Rows from block 11, named by matrix and row number. Rows with one number belong to one channel. Each number is 500 + 25 x the weight over its row's rms, rounded and kept within 0 to 999. All counts start at 0. Numbers have three digits each. After the name is the row's rms in percent of the matrix's.
# convs0: first 3x3 conv (model.blocks.11.convs.0.weight, 96x96x3x3), inputs 56-63, a 3x3 kernel for each
# convs1: second 3x3 conv (model.blocks.11.convs.1.weight, 96x96x3x3, transposed), outputs 56-63, a 3x3 kernel for each
convs0.2 102:525502488538514515526488508505477503525478477503499471413493496481540518495529502480463473486496500523500509498487515530484484534518482520471490502483482505505488478472472487488513509513534515484502535536490518513510
convs0.3 079:511508493517510475530513486471493548446482486464503499500494513466441473530498544513509489485487485517497514519526532492468513520522527508507523508536473456454450510513489487509493512485480515530539521519535543512524
convs0.4 098:520458463530497527490470524477487518454489535465479525500498491497523501463500493441455482491447471518470462479503519483517470496501476473494513510538538494510519517514465521521467490487463485495480494500485468458498
convs0.5 099:538498526525493484521489445497500510491482526484485527498464522497493513488516512501530533476491502501467488491506516496521502496529520494533530507526527511505469458528528479509508489508487456464450503484480466513552
convs0.6 106:504497499476510528456512550498510512485487501507486468520528511486507506459510498457504501468465461479484509432518504451490512490471507516507497484495489482520504509515512490506496499493469474495495485501513516489522
convs0.7 105:475500505513494495516497485441435459515445426511436451471485526471467534475522546483490500473494502474462480477496487514530530511523513436440474476425415508479526503500508500504531474497522503491471512513491525543487
convs0.8 109:500534500515524457503481416506504497507521499474461440502467431473483489471500511500518525494502509482496525537509495505509472525507480499512496528506473469466444509470483504475469499496490503482489517511517478487490
convs0.9 097:522503525538507524522525499500507505468512508447536528486515479504517493504504481461461449450477511494495532501537513534525468548507469538514499522524507508529505509487431489470434505499530503521470488501498505490494
convs0.10 111:508514498502514495487511491452514535485491528526494490510517487512515518491490513539492514518515514505508501473520527485494519507494531511500507530508505547513493500492487485485500489499504487494459501513488476508518
convs0.11 095:524513482477474460493484475516496511509427473515414438494514509471484488490490490482483502476455500503512495520524500560518519497501527518509511474483487489502514529492481536505497536499513507470495510499478479519492
convs0.12 094:518491512525514470508478484535506496541512480508442425490450461498448482473484505504476472507523510508518493543534492507494502473511510513471432504504485488484523531525497475502524487514518512514510487488520461498501
convs0.13 105:488461446512482424503471460510499498518492483483481495524512507521503473522502468506495474479506512465504495440476494502474465510491441484501508481478493460429491550521495528499500518498496514505503473464473483463464
convs0.14 093:497497498495470474560518497507500476520494481537521492498489489511491516514475481520519528508510502480495481482488499494527525531512486440517538510503476510468468455519517509526517539496483466493498499513482517508489
convs0.15 104:473507457503508460504516467487483521475489528447483510487513517498487509514475504441485490458467449459467456454487492451515524465506518472493504497471506515484501490504523502505526496502510461522521449507519485485483
convs0.16 094:531510515527489499528513494502519506501490510508485467513475500511454471443488510505485456499498491493503508461482526482488497490506491530484476456490521451440487488499524472473540489485503461508493461526497484519499
convs0.17 100:507535510502515457490518446483489507441504531484529523469474510499523543511499473471493478480482525501478480524526511514504476541464477522525492493478504499494452486451434481504490472513507498507491459462501504512486
convs0.18 103:510496444511491506495471492510511512503508519500504512501472493534545491486535448517517509517513486476505510477501530495501518471468471549507485532489513467467488517545528529533526497503511526505527511486484509495484
convs0.19 089:525498479481451415524478486512490487492481480525498487485465514495487495484518536529537504506501511497464482468522515507497521503495527581535477503493452440462501499491467487482488511500490511489557505483523520481529
convs0.20 108:478487512416450525458475505513519532487513508489496511461543548491514504502504522492466472509481467525501507443457481425474478458520447497504477474509506492491527476487486512509508534526539476510500485539513492538511
convs0.21 099:505439437490478495501496512500495492497483463493466481486513495467504516483497514507502504514482485496486469488479496490509508467506508523490517515500462489514480494516498481519502455517492466514512518472450535541541
convs0.22 097:505458498530490494519466459476500514491511487521515521475486467514489504482476498473441493453520537480522520533504442454479510475502505512510500492489506488502500471463442463467476507527508504488476468495506462504475
convs0.23 097:491486452506485453500493470507491525495510513505471446510494479498501492507500514525501465515474450508501438486508506441471519469534554491532546484512536474455482497466504523470509531463482502478445490474453483499505
convs0.24 100:487465500493511493542504452536500474534520514546539504520489489462460496483485503519538512504520504509513501468509534500512536473463494489473451506500466505461471517501497534505485524474447482528524499534514487498505
convs0.25 106:428410463436483494474510521477485520508472457513490505516518510515512492503503453499496491507475487477444455469487504507498514553486474465469494468493496488530512500477463524495495503499479509457470502503504523500473
convs0.26 101:482464495473489489499514514515483467510489473487459461536513517549490495507479505510500501508517518487516520516443467539492486526548539492476476512476435465452489502514517416461494432431481513510520505498499505519494
convs0.27 119:467507537502524525514508506512504493517526496517535513525509470513512478494490480418470495486504496527529490499464495477451505476465521462504504488514516523521512461460499489495500504490479525535491532506498481473517
convs0.28 081:504497511511525506490516486517495482478500475488514528485481533509464512474471539475481499491456457514469459510531513478497507473481524480500464489515478479486485517512516489509485500486495541521480514516481502488538
convs0.29 108:516474502533503505502496474497525494531520460510486428468504516510508515491488484507504478484475467515530514454506526477526513504469489491510498493485468431448469517522515466475490469489497472488512496506509509524504
convs0.30 087:442462519460483493530501476497491482492487477520516506502516495512480474498488502506508497473490478483468483512528517522527509454486497475498487473496489462471507525502491509479455467437424500508518512542515498477462
convs0.31 092:502489523490477511486490475507514498467492499489494494474521521472499512474492509479460441488509508536522513517514510537550524485506470512512490456487528486468470524527495494484476428433483498520546493531537489482511
convs0.32 106:528514499503486471495466427472489528474493528470473527492458444496489435452474452527526478504495491497487497511509490497508503473500526535502486500478527459461512475481484507461485518480491505509459527535494493509515
convs0.33 091:484504496495505509480442477496496445479494468455432489525512477484487511491480531496491477473486497516509506511527498493524462555514481481464484507510512469477493562554471512480473503480494529529512512512519525510545
convs0.34 094:511507521493484485501519498508508497512459490532505531519514515482465513478469518492506516502507474480473450439519501477521506478482474508510499504476470522497467501498499500457480520535540489504543511499497457511506
convs0.35 095:516510486460478498472479522492499542505460476526455438488485466458496486503522529527502451519508488485481466506483462453476502513508503532509499525521480454474502501520523535520496518482490502540513488512529491478493
convs0.36 097:507494507510495484527506496459480512464495503501509515532507522481517505482508493504504501512513495486492470515505534450484519456477476463436501471477474483444499463486531513516534496450491504494449528538491541554507
convs0.37 101:492505518483514505489475443463520529515513512502455443506492477518492493504507542469453452477490498506525515503521521512556521528541514489519526506518502491485430533499486517492475480507544494500496489485454512503509
convs0.38 100:530495506516503502516500502508525507485485477421443493485494478496525515487540525440502522484498513493490499479470438506501441520498504513481504519483496490485517507522485518512498501509523457525514477541509486568542
convs0.39 111:533504516513504497507507506462472514485485516480484495484499506498515512518492490529504504515497490512451457501516503506499483539528472459519540448458503436462523442474506472478495490480493512495495524504460512508435
convs0.40 100:497512509504495515497499525535515525537534519541490458557492493516486499482465507502491487495478474534510485486526529483487478514502465508536516416521511469468494495490501493474467520499468471509454483510477506509485
convs0.41 106:477481500487465474493496490438474492463475509486499516525514508522499470504486473494526534530527525510473479452448493494498493516542507493525519466492479469517497514506494497512499470496475512535520498494490497477472
convs0.42 098:541518524552495517506472496473490524495486502495433509512521529461501533468493503464483523477506521509490499492517484478518524506515501485441459537467483526456503513514511506482509461417435509496466532506521530523534
convs0.43 096:513484511484504524476504525476467439525516451520490439505516509510512516488485492485484474482489471487477464509479498467468517494499526470501485511525502478512494532560537523557526477500463479469497462460486462494492
convs0.44 106:480496514481503513510498482496501491505507499523514504509497490492514482526535507525519519524530518521510501471470500539517517518531507505482450452467493497503520493475480506489485459460488507519499532540528472514524
convs0.45 105:523476433524507446518522481529492511518513521516491485494478509489501520482486518490498489474503502463480506493494447459510486478504506488467524499460452500528508513493471487521481475512487497534530499550527469517496
convs0.46 083:529501498525500490524514518506535540508517519496496485555547503526486489505519501505503506458495522522516518508520473465525496486514470495498537499472489541479459471512542473509513520497510528493473535519508534512566
convs0.47 099:525482485505487456487480458501510512499478475518507496541528501522517483492499520500512518523511481503508467508532489513495492505496518490465467485491509507483479487506495499531551491484506456491465504520510525536508
convs0.48 102:499468496487469493483492499502493490512511499534522465552516525533475517491466477496502513484450459510520517516522495498512471506501508506506484508500465473473458532496461511453479517483471414435480476464468489485498
convs0.49 102:527494478474498468418481471532499480530505485494498487506528521503508496464485494534519507534524504512518507458472522477474502505490488525477486539479455497467464551520512503488502509515498522502458495516501469515536
convs0.50 097:518461522518490530531489518503472425517495479514506487536504490480496508458497477472468460506513490517546510500452442499492495493474498435440440481540513483567531523511521489513520488527488502522471488473488475469479
convs0.51 107:500524505497506492489468459477456513493487525461483524448477491482510484520509492520520483519523484435465466481470502486473509462450439483508495529531512503486453491507483537514483506511487473505492460545523462496503
convs0.52 099:506486478449467441483474480527532465497444440486482479509491506481494500511490482526541540506506499493497486481527536501474485477442490533529507502483445500499423496488493502486477522475440447451505478476509492468515
convs0.53 100:514481487545506473548526489502515496503490469517528502512527533537492544534449490486487450488502511491503505513534525478511507503496531521467480474454489468466481499510509511521531537524513479486476470494495530521490
convs0.54 100:518505514508467528515478501519487485506496487528495467440500500455520497491476469488512520515505534530524517524476460542505462529522473491525492462442461533439440476508492507488463507478468464492503492491499500522516
convs0.55 101:491508505498508511509511522536494490519446476481496460519521518537519512523495491489492486511476454510508490506471466499483448476478450497470445465454460480515498518533549496509530506475473451489465510547472496532496
convs0.56 102:493466471486502494437490537504514503521529510479480468412454470521480431519498453517519535522505498510492506486498481491544496477496465485512504490508519485484467507506489486493482502506498445511481493528518474537543
convs0.57 096:489457506491459511488472472482485460517509477533481434442471499464485498510477503497504476518509465520546518446455505496481497520538519473501490509492509489430433515517497508512455480465475488480507490507536470483488
convs0.58 088:481454478498478481525516479525508482506517500496520521463448485494482501479505493529507512476473493459463504494482532521487486531525530462497491482524513516494495517495510527503487499496504536500531488491540510475513
convs0.59 103:504472478492502463489513487510461496527449460506482497487511513463531530459532529472484503477471482500449441478487470488519511473538525489437525509440490454437509492521512449514509416461484508486475515500448501490479
convs0.60 098:485465421490467448517499483482413423480450481496485481462494498459482502448470491539519514531506469510480467521487482526511487509520512473463470502491522508518520490514502468465470457456459481496472494499478499482497
convs0.61 108:498515519494485493505484489497459467466444473451468482484522531474535533479529521515519519504513525496503540505508481517515516526515468507492477490473448471430492488487474474471494453479508480510491487497506476498477
convs0.62 095:499518506475492497518502516529507513495490505503469511480490500499518520507503538495477497511514506503501516517516498523491486580576496534521497476509463413442526443476523505469495518511524525516500500512511503539509
convs0.63 114:528500473521509464503508475488488432474467441518491456464499542471473529477453483515508465511507472515507493477467523477465507500457493476484515460476527463471531488502509460493516426439490484490531486484503493470481
convs0.64 106:495480499506478517509494526465414418506481429485481457458499519489504504486471480489471490516500503516507477477474524515525536503525509458481510457494494467500485512507506512515498515498503452503508476492479513520504
convs0.65 098:479504507478513504506510496462508529462502511514529528533518492517477483524506481516520513505525503487517504555517522495458481445480489475520521527534511550545502430488526491501512519510490493468461504473502505469495
convs0.66 101:512495481516506486503482474504516496517530528485499499538497475524483453500502487512523518521511508530480485505506505509488522533519512500470478503466468508448425492491511468481509449458469481511522497516506470524514
convs0.67 079:518497494533470504535492484506501505485487473462502518510459489500468492510508516491498490498513492473488490488486511510511525533522531514482463508476464468449513481480500505499512519499472495506482513508495484526523
convs0.68 115:517497496512494484507494491527515497522517502524541533504485492541521488507490478516517488508524519504511517466473481492502488474502513505498517458451459485483491480506503470483479504498474524508449509492477483507505
convs0.69 100:475503513465485502482493516524490520525491481517501462492494487503520476530531490502527529465528547432490509470503494434489481495516513512469489521477467522460467499531505462508510470476502491520506453463476485497488
convs0.70 097:497489476509498477513467476500461508507504525534517529511505533509484504514507497521522516540508477495457447492489518491480501504501568489490522508504523516494485494492526512523519511500477524508512544515500530508512
convs0.71 095:502496472491518506485510508492518523480517517493480476556517466496502460464494463463487465457467460493502453488518501509499500515523526492518495504529498497496463550521499490464460508467465497502500484494483439514530
convs0.72 091:486500519449499508460473487518526498508515501492456461510524524497476446527477473450475495440485518534517485466478463456457513519481509476492496516529515511487490464521479441497492483527528493489491487494471491465459
convs0.73 108:497492450517516471512513461495499495457480493465479499530521471518516476526508490480510485489501480485515494524527506517532510515525500490501499510505456503488435497446456483478484468450504474507529472515551446495509
convs0.74 097:495485482493501457504518469514514507511507508511494481469492540488486508534490483467469468514492475460440444494549525487498547527445491509501516514510506498480492463436448501454489535496501441483468484467502499473474
convs0.75 097:448494502447464489484482504456481515521507499493475482503525481497483468486516508496492447475463459477467456504537533497507494513506462507546534513550543466488496501507478509493448486445443492478508474472470495496488
convs0.76 119:507496506476487502494503494508500482522532523532532536507515513520507506475467455467429423473469465519504481495503494500497502465486522483461491524512502500503507490476462461468496498482482502509496476497496445459502
convs0.77 103:488484503494489510503500521525500506511467496498494471510501529514524491508509469494449440462460468468438447521512503540510439482497480517500515413465481504530489457485496455441467475501523525492465510502453525531488
convs0.78 107:489494528515506520506494480514519489497495506466499504521548542491516515458476488494435457429398502481453501520519500524506440534495452503494477488498490459500494551532485475501506480484479486479496468465499506465466
convs0.79 105:498504497524522519514490504478508533485518546470504505505511487478494489509523499472450464479436426499479464484496482520495456517495473474475493497526528497511520500492480515521536511531515465473478505501468474503523
convs0.80 084:517501473505497486494504512461460478525502519539502479526504498528518547521467520474529544450460505474469453579519471552513486484481502489475493516519508501530539520512516518489515489493493494466513518484475498495462
convs0.81 095:488521499499514499491480480509480492488517527486490495505501480495471466490466449457447482475494508527514492515499474497481487470465444465458439527525462531508468517506472501493485497509512511487519467486507492503528
convs0.82 100:465485463514501500507524515513488469501462450520485497519529520472495492510498492493491490484454484486482483541547526451481504448432468514459490473471551493496546523493508514504531474497548512505519517503529537528507
convs0.83 108:473443451466454496499498510516513492542501472530486458538476475496500505499533490521482475493509523489519534491489489526529494503519487511487468459456478430515548526461439504479456464434458496504529495500506457455479
convs0.84 097:521502474504446484500474501506521506533538534544520506490512520469499515474500523465487535471469469473443432529522527496547551475491513481513493511542527501520453467466497462469502488485458470521499441509507483491488
convs0.85 101:481460480496465468521494475475508517453472496450480518514509475483519477452535493436432463509437472538482494505541516514553535489534514502520519455512530448477527489469459480489469467482481509484425531509450495531489
convs0.86 098:517529478510488470514485510505531530514535517493479452517521517504488511496492487526523486506499464486486481459516514476502530458495549493491500505517511480503510526509525527488488498504482553532514532535476482544487
convs0.87 096:514507537503528533497481494506481520491451516477497522534543494508520479484518497517447427511501478531523501527499482529515480481499487494491464510503489514511482526466503515467510519491513502515516517499518487503511
convs0.88 093:528509467543519496523495495502487482496524527489531523517470474542535559543536513545543509477472458403459496422467488503523527530534522521536494503481495519481490505520538505518504473476494501514510522533516493551548
convs0.89 087:517509517517488509513492505513475465512492458517506469496493526487459494490441470499457412497461426481510505521482481548493494490461469449480508473480530524500508494516547494484490499443460555476478575471449533472457
convs0.90 104:446495516481513513497515480505482468501512517491512514463520542504532508505513466491441446419470517461491533504482476539471482523476517495473512502522526486500496501512542496484481483493500534510493516475482509505470
convs1.2 100:467496531477494515450490516489495512485487515471459484509499486518490492483453478502482505473466462468470460469509521514513520533541525482500505490499517500491508535519455507494475486466470506503492487492493523499519
convs1.3 074:528571563512535526503521486488497515499474449533500456491510546480496509480492511496503484478478484454472519506512518504538561497491501481471474482535503471515500520530538495469502504448438507510533489524571540548596
convs1.4 096:520539514509520511489517529493496495490479485477458477520539526531515504514529518484477503483466482476466472467480494466465499476482492459479524494504521519479485488469469504502491501514498492513505466504489457420397
convs1.5 095:478509511460484492496496527503486501542507513537483493485488518534506503529502486472480491518530497549549526499535545472538507489501472473506506507510476535528489538532513497493475457441434476494517483514518498528501
convs1.6 109:524497462518487446510483456520526521478516512450483498496510503499503512511512518494464450502459464495477487545507512539518473517532481483500469511517490528490491517518514526534529542539535493496509500498519489514529
convs1.7 107:474492506485510497488495487500503513498512502494487495539509483523503490519489507499492502469459460516487458506490517487508517499507510542526513511500502530509509443435431514489485535510515472474492473449472489488478
convs1.8 109:486532534488519527482498511453453485479473487498494466480464487481475495471483503510505502525524498521533510448453438475494480471513497530510490474510512470506488543529534498508510466521523511491486499480488508470436
convs1.9 097:460515523496531529493530507520524471523495475508487501532501496519517518513500524536544517507486459487450421505516509457510517464504522469455467445479505465510540486464439487461434514502492489528516514531502516513492
convs1.10 106:505497475509504494490498501499526542461512514470472477475472488483479498493505510501497510490526534524498504506514490511530495520535515526544537513509534513496497501500517505525527529513514493492472471470458437456431
convs1.11 093:535525522486490491482507508496497518478492519474496526470495504478505511498506502496504513480496514507521529524513504481496499439489494512513489458466487485487516457462444521508501529506499522541524518536531496491491
convs1.12 091:543485536542481515536487495451420463450462503479535554543534501499492477484489481480497499490512512503497495506534535482538512492478473544537501522519497472498518461466495468465478522549511470472476509478495511498496
convs1.13 105:474525521464509500448496507467443480445445479449477515481503504495497498520512496493489459512525509521527526463495497462482479453473473488508469501513475492505501520501493531505511534487481492527501507507495537510496
convs1.14 088:525504503507485477529489457498533541497505496531512505450485518489515526497503493495467463493491480531529494460529513475523493512515467469462474488497482546550484526484507533529525491486520513494493473518529484522528
convs1.15 112:459486509471499507457494493496497521503506520498498529526522520536499491524481463468451456460444471502484485516512517505505502484451435465526532503535531505531517495497501494489490515463429500553525487544531493540528
convs1.16 095:503489504514508517519527497489464479511505479529506473509505516482491506476494523513503436515500473492504501474496515481492485477477455513491489502471471477464492539540538493452455488474452530503468510515509508509508
convs1.17 105:472504498497501483486500492523510482517482441495459474504471457508490497530506520524510524510507503497511501453461434481528511482530535503501522533521518513523528467469463487481478474462482536529552523528549501511523
convs1.18 102:509480495506486504501492514502450462528524525532523532476506505478503511485484485483475467481492503511511521533500511545531525525523524488447452479487494509517521486494489550543504530535499514494463513496471482455460
convs1.19 086:547535527548532519545528495502479494432480495491508508481491506494499517501504506482480472460486506443523560520493486513501505519525523544478439464455489457539565513496509492481507452414458519529513492474503520510516
convs1.20 109:453491461483498506491504517514517477525530507524510510484489453495478450503477455535515493518487494479482495530521477505499471483482487483476452513483487499479511547560568511526519495512504460475474420472477451504492
convs1.21 103:521521489524536517466535504470520507503529523511510495500497515511505502501498508511498481463473500519498510498492482507492457523527486516536530504536533532496504472488512507511499491497479471497509474505507518551544
convs1.22 103:431481517449493517479502479509496500472454472439470516455430452451423453471487490506510502516516522505517505512505540516521558519530542500469477509487503485490535522518482479477474504444460518531552509495529469484474
convs1.23 097:509473538483452508469444496482487515504491507523489481525525517524522518469510534466485519460467507481464506537532498499497466464470478460462481528495483546531493524518487487485451502515476520510495533544526527529477
convs1.24 104:489485511490471509485481489502510490516512487486492484493479480501497486519505495524471462525526504530539527498519520534538545542555542493439442489475458472515492479486470509515513540545565503496502512505487534516481
convs1.25 114:531525512506509519469470510518525539532518496525510505483535534461518514495515504469454458484497514483494524482484503476478448473469477512523505528514488512496471490496482517519518438451488508514490491502474536531516
convs1.26 098:511464512518432467521440504487497491464493514519530512458444498472475504498479488501505477501539537499527524515539508486516511474486481531536490491494513494482493503498483524494464518505441455479498449495501482522512
convs1.27 137:477507510499507503502508489544534532520529506517498506511490475519498492509509521529541541523536525525535533490514529509518538505514565531509492520523472527528509458437430475453443484477470515499479529517482528515478
convs1.28 078:543523485549512499555535497484499462465453489513489524482478488497494503479497517441468526462487512484512506473483483502550492537532512441410494464503511508524506442444457488500525509513561522516534510508511473500470
convs1.29 113:448463502448483504462503521466521520499522500514517510509544530492504507493484476482507527492501507507513520504493492495486472493490482484503484491493501498514514503488479466469501458474494490501490477480503458474498
convs1.30 087:524486507529443461526473472462492514430478496473514514492502493486512509503507502472482489479485459467499491500491491512526523520515506493510519491480485508512516457436420521502518481489510516518512494480494505521526
convs1.31 091:451503482454451507486471511508496490514501488518519505521497473492497481494507494424487557448473486459490469486528523502516528470493502491488493497493497489507512503503501539538538539549542501516502513509507515512522
convs1.32 107:480484486497480500502499516491473465524505494537512491430434481418438475433463470512472463514509501525533526460485498469506516461510520510487506492510511508525530537515515497449469507434410528472446517505467534524498
convs1.33 090:468494497491509482518524489480479476451463485460485510501511528494492503491512509500522523514505474492460470454484503478465506501481479492479470505511512498483493514515515474480497477486505531537525528541541523558552
convs1.34 093:546539534536536534535513513490490534469472520469493503493475481501513517536532530508506498481479477512509495483505500517541544527541527482507536501500502512511492458486465503478462522506462501558539487527513463508504
convs1.35 093:527503459545500464543499467470515524501514505530518485483501499471486461482455449478465481463477522462500542511531512481473517444499501474465451490521558478483524523517530492484496472506505517507507535529541550579546
convs1.36 099:476464507501485527484495525518531557518509534496482505505484480518510511519500510559488454521502493512503499504502510516512498528522499495499491508511493515488482446458469549523511540523516514483433513510466507513466
convs1.37 097:472493501497488472489514488463482502497491492520494517494489499500493469524496493510529535503511505495488480468506537447492513407435490483496489504506511494525524500493492513505505504523516478509507497529517526538497
convs1.38 103:427493520437493511484515532477481491484489508483473486526514484524508499493478485519493499504464495486474475485488499480463484485467486443456492482505501539511491505489470514520491480501538482469469476475483481488513
convs1.39 109:516421445533444448547463477499478477477456468479452465477475500508501482528508468463461499487482492501505497484504503497513498496513508486501479492467490500467436521529535467490497500478499493502514477494516489482493
convs1.40 103:507478477530487463526499475507526527504530525494495500483479484498478493486509520512513530477493504431471471492474464493474474493465469520541514539554522529504478525544554451511534476498503482483450473491507486506523
convs1.41 111:471483487502481458521470473515494480464465480443463475446483516456511530488514524476486496517514521506519512519477468519496471522499481496490478502515503514509464522523486519507503514510502462457435437429403446442416
convs1.42 097:485481528493528528475529547499501531498477499487446478524501468547521470543517489547499511534505489523486440497528506457513504465500490477453524460450506475458489493489448563542499539520482508482450512493465513505462
convs1.43 098:523491457556501450551465456447496522497516524484488478517522527519501503499500483431437462460478487485507496476490499473472480486469465471506480509541500524530494456493503482489502489510525482496500466465481482473489
convs1.44 109:504495506495468491517508498514516498504518504477512512405418446451457493460493512472476511477459478479458475482497505513508494518498478505498496485479480466510528507501498521520534496494528526532531505523498498509495
convs1.45 110:471519540527543561536553552510510502528539517520539522517536533496516525497521503508516539487501509474469481440451492431447458453454462546549501559541496526516488489512504495508520468483511487494481506504487516526511
convs1.46 083:489526553484499509500485528444432498496527515522550530470468467491494496477487485486532518477485480504491501466484527475507506495506512432496541499489507543490510530487452518519492534524479510515528508525527521534545
convs1.47 099:498516497500516510471492524518524528509526536464513516483477456482494497492521524467519547468512553483492532445440485474494491482492491508514501500501504481477482531522511523508495506527517491490511482507509472544539
convs1.48 097:514441461507484464525506479487501509481506518476499524484512517473477526475474514471484486486500510504479512541526501531527473519542501499476464487497497508517501467441478473507557446475515472495516484513555479503535
convs1.49 105:511493519521497518521497515489489523445497535462516545487510480518530493550542508478497539460492550443480536494478461495478466513509476457494511490497533501494525491488492514509484515482473525516501537510492535508495
convs1.50 098:517506447510495480480492474514516509520503498466462502480517511462496465478517473502536537504524519487503485466515537481498516472496489529546473494508473476465492452452462474493488485526540487506500472464479444434453
convs1.51 101:518512517507494502504497502499504511507516508518494517507509530501512510515515494474467492476516540504538541489471489474492503487501487486510516486533534471502496455478490426423425425436466482498494530531521555523486
convs1.52 097:503522483470500485490462473530515471496512497494499516480529532501510514525511464464505514457497525530531537498479482532538526539540532485507489480494482495499496499499493450452460428412456502517496541543541550549517
convs1.53 105:506521500474524525479521537504489461474476478522499490480474486488494506491501511500497492510490466510465441514516471522500476533531522481469463502513487450481495493496499515507503537531525508500469517502487530518496
convs1.54 096:461506518492495506516532507453480507491481498489503503490477482508490495518495492499484538500496515496540519488494466491508508489494520492512526466479469505537528513516506484512512555548515485509488481506483441473465
convs1.55 096:514442479515439462504457472472473463443503486486523512459501506467501503484502490481502504460505518509525507482494485455502502423513518538531464524494468450423482483493495503521527464491488522482483509496524456499498
convs1.56 093:524501499519508487514525523458505520488511531504521528510512496535528510537498484513498474490495520501503529505514510490505515514501490499508498517510499507500477449482492501518497509518497443489518476511527481520514
convs1.57 094:482450482532436524550465543444459507443499523481517520496534545491505522495501490502523537449473497473494505482505487499518501486502512508523554527510499529526468507447426498492520435444504527496479489502504456481525
convs1.58 082:467499569472499562471501557499484510492471503466470474493499481504487447504482475482453468501506480534543547449479453486515502522511511478501526505494498499500502492505534476514538467495500505533527480546524461508469
convs1.59 097:436473474453497496484520506502489519519508531530539528529486499499472475488471470460475478480463463520485470517513495494506493499514503536492457497532495511493488501520517514511491493499492501528527465480508505506530
convs1.60 094:492527505493516513474497507500486498488473463468476518448452469461449476481468455453457490448471540487518551469460492480502498472505514521517530507513530492487490457447469507511490512527517525505536516518511488491486
convs1.61 113:473516472494523475502523491504474467490470489492486506535524516529510510544520499492510500470506515508514518492516530504530525505503505513498482528502494505486513519507486527526527523516508492518490490513496497497490
convs1.62 088:516482480526492460547501463528517526486480512513505517501492494479477466532497499563522502515514508463477471487511528476500472482476458442450468482499517477494521514506549516526558451479524488491504475506531504509525
convs1.63 119:508512498519527526520525514498524527465489486446470470529518478538505471551522481503526529476502518456462511488491467502493470506500487519507463485485439494449415448482509482475487475477482534531525533524509499491491
convs1.64 103:506490494503470486455460469477466482457452451460479485453478543481510536474493492497483487478470457456462448504491508530525515533518498505504497513520491506512508517519506521532543487502494513488455501489472506515499
convs1.65 094:489510487484505481476494490525523510522528503501494512433480492458488499503528521477511501475506508488490483530493485516508508469494504497514530483511520511498484517513497511512449539512446490496504492518490496525483
convs1.66 099:474485517473487481476508500493481503520504491528515483454452478438450480463500532533511483539535540541539538492491489522496488496495484505480464497469457482461459506507466506501460547544522503529474509524493532536482
convs1.67 076:504506526494485525505499516509535520510499501534492486495515529475507534522495492536493491493513494479527501545492473526515496496502488542490448482499497471485512492487519477463472441485484526507471528506476502518502
convs1.68 119:520476503466486511458478519503511516493514517513489480531539502527527475549530515509521523502506496486480473487525522478507515477498474511498468535513493503499484443463493487504504537534524550530509543513494524505493
convs1.69 103:497480489478466497486469497472491501475461494487462482467503534470474490447441488507468477511497490488508503507488482531509475517517479465475511466499531483500517493475484480469495472448452495490467508496479490494503
convs1.70 095:480514513515512506519516507549519516548526512516492477476511494480496497514526532476472519505513542505506530502492509486502517483486484456464490488483499488485471516496465551521484531516477550506483540509506514524521
convs1.71 088:500473493508468476502518503472494519496510532498509518479499513496491479529512478459448457443471500486479488504501484489502490478468503476519535521526518508499504487478500509524528514501480460529530484557546515551508
convs1.72 088:538506472537501469549507470480504512466482478522524527466500504470503493516533510493477504513486466525502449532528495539526477497466441498457467510495492481476479538540540469508504458461476495507453473515499493533532
convs1.73 103:494475501508489518473472502460473477481482495483492488489504510482499506456469494527469468507458452522492451525529517512513506498496471472472478487499502492502498514506553488488502506544547523506505496503514472505486
convs1.74 095:485543550488522500479484475516526548524526543511525509463469480481474450520460430510491483494494506432457496535507498522513516531512499466423468467470493521510484507525550497494509454460484495499519473471489482525513
convs1.75 092:521505473510499465508502458486511503481508487488500487484494533492515521505523526461469477448488512466502510491466461507486489525512492516540528534567524528546497512508520514520545487498521576577521561546552542516500
convs1.76 123:474488494471490526495506540533526527493505515450462466490474472467475481466483484477493491474478480471505526522504477526499449537508489490480487498505517458474483520505526488486489468481449487497492505521482515505479
convs1.77 108:483494493460482531476506528470469507496520527524526547511498504525512503501478499462490501454492487485486473487502499484490514472505506497528502499529520499505508490533526479515504511521488519545536526531511501512506
convs1.78 105:520531502495525509487518507523496493511517502506518516518508502523520502543524507510485457504492466488488485475511515457517524445497514481478474455453472448487508509490491485481488484494513514469447503471475500464458
convs1.79 110:497513501498496515505509535502512526523515511535511476502507497505514498484519500446493502459472465468454442472502506465483498474441448514506474519506473523505479524501495528519502511521514488478478495480493507481482
convs1.80 082:545495541517503520515519531510518531533494491474499493479485483469495490462478504469455474518472447517529492480495491501480489510495508544524468477494478498486471455437408529556532494523534509534556499508553479456467
convs1.81 092:492516523506501527535512532490501483464478484494524539502473498479494501452485487453519548457494498494478441490496494481494512469475512468510540519526501507442437506473448507479486460489495479512481497527479506506467
convs1.82 101:532505485535522488511488470516482478503479460502491535524522501511510499507508511511498498517495469509465468452461481456443457487515502539528512548549507518537487460450454461454469464475459508531509489484497491486506
convs1.83 108:509484512515478531518483535481462488504494514481478514483516503455486488488501484520500458512514496501536530475511497451502532474477481556519493502505487509508497450428436451465479450487481499488484484492493463498496
convs1.84 099:453472525465470516482492510546546542514529521469479474530509480515500490502492498504472478522495487543527502502506492529534519537544484461459466475492474485496457481486507513490476529524463504517503474501505475518494
convs1.85 104:474501540438485530438478507528516523523508496531529503515515495498509501491515514479486501482482479487494479507523513490502475480473467519487483500471482501502472499492491465475476438473495514514511520513506530495475
convs1.86 094:504518510484517519449529540486468489522505507543544528543528511510520486505506473498496499495499519517540545529522512495511483484504487519540516504477463511493490482474474545518504530506505532516467551525500523505495
convs1.87 093:533512493518489501517502500515504466499457438469482482481507516514534503526538534494529514502523492495475499473498516502520516486509518485513503462476470486470493515487497526508496489477495511491465517499441527482447
convs1.88 090:448511523469532517470526528536529511531519523533527513487510524470493521460485496487477465503494490499502527544524511499501496486509491501498484453470476497522500519514517516524541480502511538537511486521517465510511
convs1.89 083:484495514485496499509485504492510503499498484492491507516518475512507500529495476490498499455496488467469466478486490470512537440521543495528545535550524499505462419459476465489525522554556513496498522519497484490490
convs1.90 105:487526501495504491487500502541536505495514514479519523504517513522517497524505477525518519527515496506494514421455503432471514459497528468490506507513516510515514447426413501505505487472497505501489503467442483410429